python train.py --dataset="two synthetic voices taking turns or overlapping, over music, noise or silence" --encoder_arch="transformer" --encoder_norm_position="res_post" --encoder_num_experts=8 --encoder_layers=12 --encoder_width=320 --decoder_width=192 --decoder_mlp_ratio=4 --decoder_drop_path=0.05 --decoder_prefix_bidirectional=false --shampoo_beta=0.95 --eps=1e-08 --precondition_frequency=32 --adamw_lr_other_params=0.0023 --decay_fraction=0.3
Rows from expert 5 of block 5 of the audio encoder, named by matrix and row number. Rows with one number belong to one neuron. Each number is 128 + 24 x the weight over its row's rms, rounded and kept within 0 to 255. All counts start at 0. After the name is the row's rms in percent of the matrix's.
# up: expert up (encoder.blocks.5.mlp.up, 8x160x320), inputs 80-159
# down: expert down (encoder.blocks.5.mlp.down, 8x320x160, transposed), outputs 80-159
up.40 092 [133 129 139 118 125 177 141 119 101 102 163  96 142  68 112 114 141 110 152 157 107 123  61 136  86 153 100 111 152 127 150 131 170 144 122 125 139 166 127 117 107 117 150 175 131 142 137 141 179 111 136 103 127 157  80 149 114 139 118 151 140 115  77  73 128 112 148 144 155 132 119 147 132 124 137 105 168 112 135 146]
down.40 092 [139 151 124 108 102 103 115 107 181 145 146 114 132 115 141 147 158 131 152 110 151 139 130 134 118 120 111 158 159 106 118 112 113 144 155 143  97 168 119 158  95 130 111 173 134 155 128  94  91 123 146 152  99 104  86 141  99 109 117 155 123 164 127 128 169 159 131 124 143  97 113 148 172 110 172 139 126  82 129 125]
up.41 095 [168 101 100 201 132 130 138 114 115 137 159 106 115 109 117 122 145 123 145 140 103 143  85 141 118 143 153 107 165 125 154 151 136 149  90 119 129 132 171 116 146 122 147 171 140 126 130 119 143 122 147 129  96 140  68 132  97 128 140 155 154 123 130 147 116 160 121 123 115 106 152 122 153 129 173 129 115 136 121 141]
down.41 094 [ 96 141 133 131 119 115 144 136 116 156 122 101 132 125 117 115  99 140 151 146 144 110 144 124 151  80 160 146 115 109  93 124 102 132 150 170 138 112 127 128 124 141 143 141 113 108  93 118 100 107 151 134 151 126 140 111 114  87 139 131 170 107 123 108  99 156 121 171 141 140  91 132 116 136 161 141 135 106 160 131]
up.42 091 [133 137 152 170  94 108 128 132 122  83 145 103 159  99 157 111 133 150  94 118 128 121 115  99 156 130 130 188 133 137  76 158 153 127 129 143 120 127 137 129  95 117 132 121 142 111 149 145 159 121 123 133 116 126 157 118 106 102  77 127 164 158 127  87 138 135 152 132 136 138 104 188 124 162 126 106 134  90 156 140]
down.42 091 [ 88 139 150 126 158 107 113 147 129 170  76  99 107 152 142 104 147 136 100 127 125 107 130 167 132 127 148 103 102 131 149  87 127 120 119  95 158 128 111  77 131 105 104 171 116 108  83 125 121 130 186 116 125  85 144 128 118 127 131 160 146 141 170 142 158 148 173 143  73 145 113 122 148 122 126 104 119 159 161 130]
up.43 094 [ 92 120 158 176 121 175 125  96  97 145 137  75  98  94 102  99 128 108 145  95 151 121 169 174 136 126  95 150 124 117 149 131 109 107 156 143 132 205 156 128 146 108 123 150 102 121 144 166 127  84 105 158 145 142 102 123 118 171 120 155 152 148 153 137 138 114 137 167 136 148 146 130 132 152 153 111 119  83 105 127]
down.43 098 [ 96 152 162 124 135  97 123 107  93  97 162 109 101 141 142 127  56 155  71 169 116 165  55 139 117  95 101 125 142 122 181 170 125 137 153 126 119 140 158 131  94 144 128 100 124 118 126 120 133  90 136 162 110  95  97 130 156 118 116 114 158 144 122 119 160 121 140 159 144 117 120 152 146 146 144 151 125 113 150  95]
up.44 102 [139 176 113 121  92 128 163 142 126 105 137 152 151 118 149 148 144 101 115 116 116 138 131 119  92 139 111 154 123 139 163  65 119 115 114 119 108 124 125 101 172 149 121 129 173  95 146 119 161 140 115  78 112 119 132 123 154 119 142 126 120 120 113 162 114 151 146 121  45 152 116 138 140 128 118 160 166 134 181 114]
down.44 104 [151 152 122 137  79 144 155 161 161 159 112 148 101 127 132 110 128 120 169 108 136 131 202 120 147 107 104 102 162 134 150 143 120 145 174  81 140 138 108 102 134  94 119 146 137 128 132 123 170 178 144  78 104 120 105  80 131 149  94 155 154 129 158 114 164 118 131 141 143 111 109 104  93 102 151 133  89 105 126 112]
up.45 097 [122 122 117 145 158 131 148 124 161 134 107 133 129 165 112  91 133 118 117 118 142 125 138 161 109 118 165 103 138 167 110 114 134 123 154 119 139 133 158 117 159  99 112 124 112 121  88 119 139 142  78 188 143  79 139 135 101 143 147  51 178 108 146 156 175 157 137 144 123 155 145 126  91 143 118 145 185 135 166 140]
down.45 094 [ 77 103 127 156 145 149 117  97 104 130 143  71 113 141  99 141  89 145 127 123 119 134  58 162 131 123  98 124 120 105 139 128 132 120 167 145 133 108 145 164 180 105 151 123 141 182 117 156 109 164 144 153 146 121 130 127 135 122  98 125 124 100 115 151 118 138 118 123 100 137 113 147 173 141 137 136 115 129  81 128]
up.46 088 [140 152 157 146 126 121 156 115 111 143 110 124 122 105 159 100 109 126  99 112  91 136 163 145 132 130  92 133 129 124 177  95 134 103 111 114 115 118 118 130 115 167 136 142 138 123  89 173 144  89 141 140 116 109 142 127 144 197 146 119 109 121 138 138 160 123 117 131 158 130 132 155 119 150  98 171 139 131 150 105]
down.46 085 [ 94 134 131  97 105 149 118 169  96 123 194 141 166  85 143  70 132 160 126 109 128 114 106 143 107 128 140 123  93 159 147 154  73 140 125 108 127  85 146 140 113 156 140 134 150 128 134 108 139 135 127 131 122 170 135 101 159  95 176 154 100 109 111 109 123 147 138 117 140 100 121 172 108 127 105 147 129 129 158 135]
up.47 091 [135 141 159 196 144 134 151 130 126 120 138 153 126 116  74 127  99 153 149 132 107 157 137 140  87 135 177 115 166 125 119 137 107  97 157 115 148 128  99 152 123  97 132 177 154 132 120 165 137 125 142 122 158 142 158 154 161 143 118 151 139 151 128 115 120 162 152 100 103 101  89 159 130 110 112  98  96 104  91 100]
down.47 091 [137 113 132 107 122 108 130 137 164  78 169 140 131 148 170 109 156 113 108  59 130 139 112 110 132 128 141 148  91 186 138 127 102 113 147 137 129  94  88 132 100 179 153 123 115 114 143 107 135 108  84 169 134 148 110 153 107 162 147 112 105 155 165 114 143 125  73 117 138  87 143 156 101 142 123 194 120  82  53 124]
up.48 087 [133  98 153 115 134 141 119 114 148 117 102 111 139 122 137 129 141 121 140 100 131 103 120 120 121 143 108 109 121 127 128 117 134 158 137 133 159 125 111 140 154  94  91 146 139 157 192 113 134  97  77 115 121 141 141 163 128 140 157 122 132 153  99 119  93 159  84 113 136 187 153  98 115 112 120 167 138  91 119 116]
down.48 098 [100 107 111 129 106 140 151 127 124 140  83 159 121  95 145  97 162 146 145 166  73 104 133 111 162 112  95  99 106  93 109 108 106 133 135 127  85 141 136 105  70 129 141 127 134 138 105 118 121 128 116 145 114 108  84 159 147 151 108 145 132 122 122  87 131 124 137 121 128  86 158 138 115 136 117 144 108 100 104 138]
up.49 095 [147 169  91 126 116 145 151 148 123 139 171 149 124 134 124 161  98 129 187 110 131 148 131 114  98 103 157 144 102 186 170 124  99 102  94 114 115 147 101  83 127 108 114 112 113 129 119 122 104 102  85 149 131 110 132 155 117 104 183  97 147 138 130 165  82 117 129 100 138 133 150 123 146 120 101 123 126 135 121 150]
down.49 099 [144 125 153 123 136 132 112 102 120 118 101 111 117  72 157 173 102 116 135 138 108 130 130 129 157  98 105 143 161 134 119  67 136  82 147 135 117 104 104  98 134 131 150 136 121 132 168 163 131 115 139 116 164 120 165 124 113 124 144 154 116  89 137 133 110 159 110 143  87 177  97 181 139 126 125 150  84 114 117 140]
up.50 092 [142 136 133 152 124  87 103 149 145 112 164 133 136 137  99 135 148 122  84 138 108 149 154 180 168 134 200 122 152 131 148  97 150 122 139 149 104 150 167 149 141 108 118 112 130  89 135 110  74 129 159 112 181 110 138 115 160 194 125 132 147 117 148  95  96 111 145 133 173 161 117 131 124 128 139 116 135 139 169 155]
down.50 097 [166 141 170 121 156 101 117 116  82 103 145  88 137 160 119 178 113 141 162 112 123 157  94 125 108 142 108 120 157 110 139  98 149 135 132 116 114 153 186 102 101 124 108  90  99 121 151 184 124 148 130 138 119 126 153 132 142 135 118 142 135 123 110 127 124 146 122 128 128 152 110 146 118 103  95  85 127 166 116  94]
up.51 094 [109  84 177 146 124 136  91  93 134 132 129 105  95 102 114 119 110 106 139 139  85 128 116 104 137 145 144 135 150 109 136 140 119 145 129 128 112 158 126 135 156 130 136 124 101 145 151 108 109  79 111 141 106  93 117 157 159 144 170 143  85 145 128 129 108 162 123 105 126 119 100  70 114 149 142 136 184 137 122 114]
down.51 094 [127 156 120 133  99 118 100 127 141 146 165 153 128 145 143 116 133 149 116  81 150 132 127 181 118 130 156 132  99 125 133 145 117 149 143 137  83 148 105 105 169 105  95 158 109 152 109 151 123  54 158 145 168 156 146 145 163 145 114 122 107 131  83 108 180 141 125 118 133 102 125 134 121 145 118 161 161 139 146 135]
up.52 093 [109 135 129 115  86 108 109 132 110 138 146 139 131  91 136 123 154 131 102 107 110  95 140 120  78  96 111 104 148 100  86 143 115 142 194 146 125 119  95 130 113 208 150 142 171 121 165 106 139 142 121 120 162 123 156  99 115 150 155 148 113 170 161  81 142 127 148 158 152 114 138 202 141 121 100  96 100 135 131 110]
down.52 105 [141 133 161  87 123 131 147 131 135 169 110 108 121  82 102  91 145 152 122 131 135 124 132 119  94 135 133 126 149 111 125 105  42 120 126 125 110 143 109 157 147 143 160 151 122  85 103 195 142 115  89 139 112 145 131 113 153  95 118 130 128  99 139 152 156 156 118 154 114 127 123 136 102 102  94 120 143 103 152 168]
up.53 092 [121 123 135 133 139 150 115 107 116 125 119 145 127 173 110 126 166 154 126 161 123 141 167 142 151 145 154 129 119 128 142 132 121 139 121  89 142 112 114 126 133 106 170 180 106 136 132 119 121 127 107 140 160 145 134 118 148 124 144 147  76 141 121 113 179 123 122 106 158 123  94  80 159  82 126 119 128 116 101 124]
down.53 093 [138  99 124 113 112 135 118 129 157 112 120 128 133 129 132 142 169 172  99 158 112 135  95 149 110 106 120  97 114 132 137  94 135 130 141 150 111 108 147 123 164 131  96 154  91  90 111 137 144 107 129  96 118 116 161 120 141 103  72 193 109 154 117  82  77 173  62  90 120 111 152 153 126 177 118 127 104 136  92 168]
up.54 091 [143 115 122 127 128 157  75 141 132 121 132 111 101 154 173 112 142 153 114 141 106 196 109 139 141 160 133 123 134 134  87 147 135 114 147 142 101 146 138 152 127 136  98 124 134  91 187 163  92 173 130  98 123 138 146  62 147 115 134  97 106 149 106 139 157 133 137 129 110 153 110 137 109 115 115 124 160 147 114 133]
down.54 100 [109 156 112 124 115 121 100 152 140 169 153 179 134 116 163 127 149 112 115 137 134 153 125 129 145 164 151 121 135 127 139 119 164 127 121 164 136 106 146 123 113  94  75 133 150 136 127 114 122  85 104 142 147 126  79 127  94 135 136 120  95 135 184 137 119 137  93 144  91 106  99 158 150 108 181  93 108  97 119 138]
up.55 152 [183 116 111 113 144 110 109 144 115 152 145 124 130 165 153 158 115 185 144 153 136 121 183 208 130 134 133  94 103 108  88 115 146 151 123 137 163 164 119 145 123 129 121 107 135 116 118 142 130 146 136 106 152 132 137 153 147 146 154 110 118  99 132 152 133 162 126 126 137 156  87 119 118 122 134  98  70 135 159 118]
down.55 132 [150 107 122 134  81 155 116 116 126 106  97 132 143 111  92 156 121 158 132 103 164 131 135 128  96 149 105 111 135 143 159 145 182 152 124 154 129 128 127 138 143 163 123 137 143  79 107  97 134 163 194 105 130 135 194 132 136 151  83 135 103 146 111 116 119 162 125  82  91 154 154 115 127 125 130 153 120 139 148 142]
up.56 096 [155 125 108 119 163  76  95 161 138 150 109 184 106 158 114 126 124 161 142 151 132 110 114 170 143 156 139 128 150 133 109 173  97 139 169 140 128  93 122 152 117 136 142 130 136 149 135 162 155 141 140 118 128 115 153 150 143 165 133 124 168 140  91 140 170 107 119 136 106 135 158 138 170 166 150 116 105 129 113 163]
down.56 100 [118 134 163 105 134 139 153 146 134 135 171 147 142 131  96  97 139 127 148 176 111 135  95  51 106 124 146 163 105 124 104 175  99 110 160 131 161  83 117 107 117 171 139 124 120 152 115 125 167 108 145 144 188 127 122 152 120 112 125 126 137 128 136 155 170 146 107 132 135 156  97 103 135 139 143 127 119 130  69 137]
up.57 091 [143  97 109 131 122 129 117  90 111 143 147 123  91 137 102 138 172 108  94 144 103 126 119 147 150  92 163 102 119  98 109 116 122 129 118 137 146 120 132 130 128 156 165 149  85 131 128 141 117 179 137 131  96 107 106 139 129  93  82 133 174 189  93 100 135  95 120 113 134 136 136 125 108 144 105  99 149 131 118 162]
down.57 096 [ 72 107 173 139 140 125 144 107  96  84  98 146 102 126  83 147 136  89  76 110 156 188 122 121 118 152 115 133 160 167 121 106  95 112 126 160 189 103 153  81 123  88 105 115 108 145 132 137 141 103 148 101 114 132 132 113 162 107 119 138 120 145 125 139 102 121 110  99 166 140  89 154 141 166 178 162 125 137  77 141]
up.58 097 [118 134  99 127  91 150 132  84 112 156 139 131 106 117 110 164 101 152 132 111 136 139 139 127 103 116  89  96 123 127 175 131 126  87 122 133 147 123 128  91 127  78  91 150 153 172 157 123 154 109 150 108 109 122 106 122 123 127 143 109 134 168  68 133 101 129 112 122 133 157 107 151 117 149 138 112 137 112 121 147]
down.58 101 [120  94 160 132 108 127 113 134 119 131 116 107 155 128  95  93 143 120 147 104 119 160 152 110 152 152 161 137  94 123 169  99 163 119  99 102 123  96 128 154 102 118 143  83  90 146 139 170 124 112  80 133 118 112  99 187 168 109 156 163 156 105  98 143 161 128 131 108 145 105 119 118  90 131  86 124 153 128  89  74]
up.59 101 [ 85 102 164 171 138 156 125 136  77 101  81 168 122 108 167 102 136 108 112 114 132  78 133 121 118  97 124 125 101 102  89 104  68 130 129 114 197 130 154 158 157 176 150 162 153 107 124 122 134 159 142 134 126 124 115 154 161 119 153 122 105 169 113 134 126 145 138 118 134 142 136 135 134  62 139 124 121 143 125 127]
down.59 094 [136 168 119 128 136 121 153 142 139 111 111 114 111 166 131 143 140 156 151 124 159 185 162 124 115  91 132 158 142 109 184 157 125 112 145 123 104  84 118 159 131 118 131  90 100 126 127 146 180 136 148 121 119 165 177  96 104 154 160 167 127  94 181 138 171  92 128 115 128 119  78 109 115  67 120 168 136 118 122 151]